From a checkpoint of a small spectrogram enhancement model.
Training: muon at rate 0.0032, 9600 steps, batches of 192.
Rows from block 2 of a small spectrogram enhancement model, named by matrix and row number. Rows with one number belong to one channel. Each number is 500 + 50 x the weight over its row's rms, rounded and kept within 0 to 999. All counts start at 0. Numbers have three digits each. After the name is the row's rms in percent of the matrix's.
After each channel's rows are labels from the 100 clips, of 14976, where the channel reaches its highest value: "peak on" is the class under the peak. Only what is clearly more common there than usual is listed. The data: synthesised sound scenes: up to three everyday sounds over a background. In brackets: how many of the 100, against the usual share in percent.
# convs0: first 3x3 conv (model.mid.0.convs.0.weight, 256x256x3x3, each kernel summed), inputs 128-255
# convs1: second 3x3 conv (model.mid.0.convs.1.weight, 256x256x3x3, transposed, each kernel summed), outputs 128-255

convs0.40 099:567427455447467441456503519527496438546488535500544515451494510531500475559523503569498437566543531531578400495551447499490528524484555369448483535473472553470494518516489530438504442505405541464442445455412514469567490550610478504522507528512570385399545492523438416522429513429437508499430553410542548499497507532529496428483569513483491449467526587447506444489447435557515467465500
convs1.40 103:441476589465494595493479577460568509456503481452490512456547497467511471499559513511474481511516468499521451636422574396524498537537463510601513533502460479496426441458557424459407504498477422568494497520470478572487581505463587454423506369439426534501519511420642629505449532526450529488476565518522496440448532542530476503461449418540486544532490396489546548547504545476537555510490
peak on: thunder (27 vs 1.7)

convs0.47 095:516583534536583499505394479432535473528507485438522425549471576527389511399476499509462517431497500482466530550492496489468475587544432527499432564512556504568568526562535438463474480497514546393487389535506539378616509421639596499481499599464496449541443424522591469480538498480437489562495380447546453509472476481441544439568462539479500466460531467512497463511451502544501521497436
convs1.47 103:443457560497528401549555453562531488516413397551483539400497489514523464463507539413508434479584514445452486527502587571520495455488537454486590522601503430552467481532444440498489554528500482520515639560500480524494488463511468454503464521534533467465571501447462501517478492564498431509465567529451442412589550513512515604508481560448521480367470475518484640474513399433470469536734
peak on: drum roll (32 vs 1.4)

convs0.157 106:609517478481509488510453509544443522463427567463515520525449508486420434581529509524505477502457479525429415437550515491322637487606544441463494580495434591540530444489482481380481495494436512414486530453484442526588523536539484464520547511569452441508476516428516492507482517484472520508512521459410468535456471440529535541600494451453507472520540550547417497529456471495519579442542
convs1.157 107:401470578464547496516546549563632465424461515565467422423466470412533513407378456487524516511475442511569484616462564595511482519481456397596537518496487477477446596463522447487540396525531473489562445453449489549459488503417534494424451539460439524520492537490442551477575471504555516538486514498551478449506596570457454469464439566582450566568462471488519467472584424442497488522522
peak on: fly buzzing (60 vs 1.8)

convs0.217 097:508493456513447416421463465430465546556502522518498568518484406524489561388475499543509558448536561546481570448491516504505483465452476518467449492429468500503475507533520576474420567530486424496482482532425395519444360516450497543482465542471517523500497454514466478534464570503378569536535507597511414436538540531447491512567413460358459580512542522476422388523556423568473488567395
convs1.217 092:528509579412500495529501474512574456446496484487477486453458557469549425566465485507526536512490548513524381481457566534534439456441544498490490402535546483497610509504581400520535538473621553477445492472486578451520513547562454551434395479560545482501482492518480394507454485433471478514558475430392529515501449492542506519492529528575536537537495571480551526456450502538567576400477
peak on: howling (26 vs 1.7)

convs0.229 101:565464484512415515518537534520535463488557566483426558435446620549530516557468499473595534538479492521513569499532598612565446535484532539436513505471468544479516523447530564496446507511491448473581535452476546541563557455499546541454518589411472506542483594534497573514497475424470466533521457503482488473475552456466472497534503580484537633496505437546558472511579473438482525493438
convs1.229 108:428503555522499502532503509541473542462458477546569439574428447475540482405481502588425460445481484590467447497492386457443449513520420497520472475417443413500486567499431496562549536536417427515524490523513517483510520463508487518483546582536403475590581472494522479505418457551576502415460420496487566613475475499531473492491567461537576438481495502432459559431445468448459500470510
peak on: fly buzzing (42 vs 1.8)

convs0.61 103:497457440453635449516545510608554507504408519448532527544434523453554461463520478557497487588498374551570449527541507490515572456606561493506499462515511591467449465568462525445518448551495501464506619422498521505551463495623564462479514525406444360486476576549472529552468522456484478591578566565533460490516589486537537489595412457466533471553521513484485417445515518487441422569509
convs1.61 112:508482687485451493457466532472558519601497520588442570415497485576536517590503525442460499541562561450581365573456484547539499474499491458492490481598543522537550475486449437476522557494528514516489503510483510447529571491384484511495439453535473521516525446510463564444514497474475509429442451503541477539547547485528429521473478579467517572481498467513499714495480455452562564453552
peak on: car horn (39 vs 1.3); fly buzzing (34 vs 1.8)

convs0.97 103:412536449474409492490493531478509560463557497472547422620450582528449499500500553492480537510504532566381420470481501524523544494443432555417586437593431480478328451515441505439495593607489457497477515499539461527458554460545487532459512467558512570544454482604502447493530540500462534568551416589469484499477542568530458517409477505474573550524387489472546463494495517398437459519512
convs1.97 091:586507491414529522446521449496458499516471477527445549439546546524503499559509492467442583461536487477473481485490536461549353430461520438466493454491561495486601502457551454549512566486484560544556541481524473565652474444421569444486460648497521523470424549468534477588443438431406533421490577473418517483418476531474527477518452569453516437490495477588507466562490413501607425605531
peak on: car passing (58 vs 1.4)

convs0.231 114:500563536581531510514466461505451601483514386483510546536465534457431445542540500391483509477478502499413471523501547469448554581552512559544522504475417543511483410602408395413481532562522494468494484555448492491453442465438435523463486546587458481481547548536462505508578474574537501581462601507449574432441441546472518440461486525467497570450475440536511442550546507499468444553538
convs1.231 125:529511504435497515444460437582435404514522600495555484526515471463520547512466470525591476496482465456539498403437426570557413558414527475384585472466458448513486533543502536493514446483426476444524543515468491434551509526467657499528517491473561462493340533514507516392540455570465503535518406442530485473539517490462517575523445499470538450490561446586504544447474551523538457539447
peak on: thunder (29 vs 1.7)

convs0.126 128:429552499448547536561377529476567485469543438449401517545536577475547487520543472647535434514483531413629504538428456462510476416554536454452468556533464543510411410404501499528465525517485528578456425527515503527487445492467505459533544448474513523462521513463475457502480507465537451584484479494512510578452484460550464515450464497594517449501422499399511463457371415418531436497472
convs1.126 109:556470509533465413503541442496462468473454574517489467414537521584432504589496505406471473544517563454421521407500527528581530509486511548574536566491546527478493510526462459482508491515420565526574660552487531479522463407478408512505549564557429482500495429546451647408521582489496453533445501469564542486583478536454500477465482480450458582561517489551475521538566425432494508605668
peak on: drum roll (39 vs 1.4)

convs0.135 102:501535486444511458555564582591472582435526447581508407477531453446370498491481454466516519488478512503564610492536574463504430602553459459482542534502553473467464558532433518401521594438480418446519431520519576435471514479553526473450518557469418550485464466462567491592477447510501513456502433524498536499530570505549577510479517516495579411460518495461486447389472508425533499491507
convs1.135 090:448487471550496559531587483380511474478384528520423396494431552488553502506482447527534488481429509501496401516457492497423492444581494593547549368565573534501534530527544493538503410409477542532438519470497550477512509528522332501446405577513545490473557529506520519537470554577511538529522506522520608580509595515532540540514497514531486516585527584561593582545567525531452526511519
peak on: church bell (29 vs 1.7)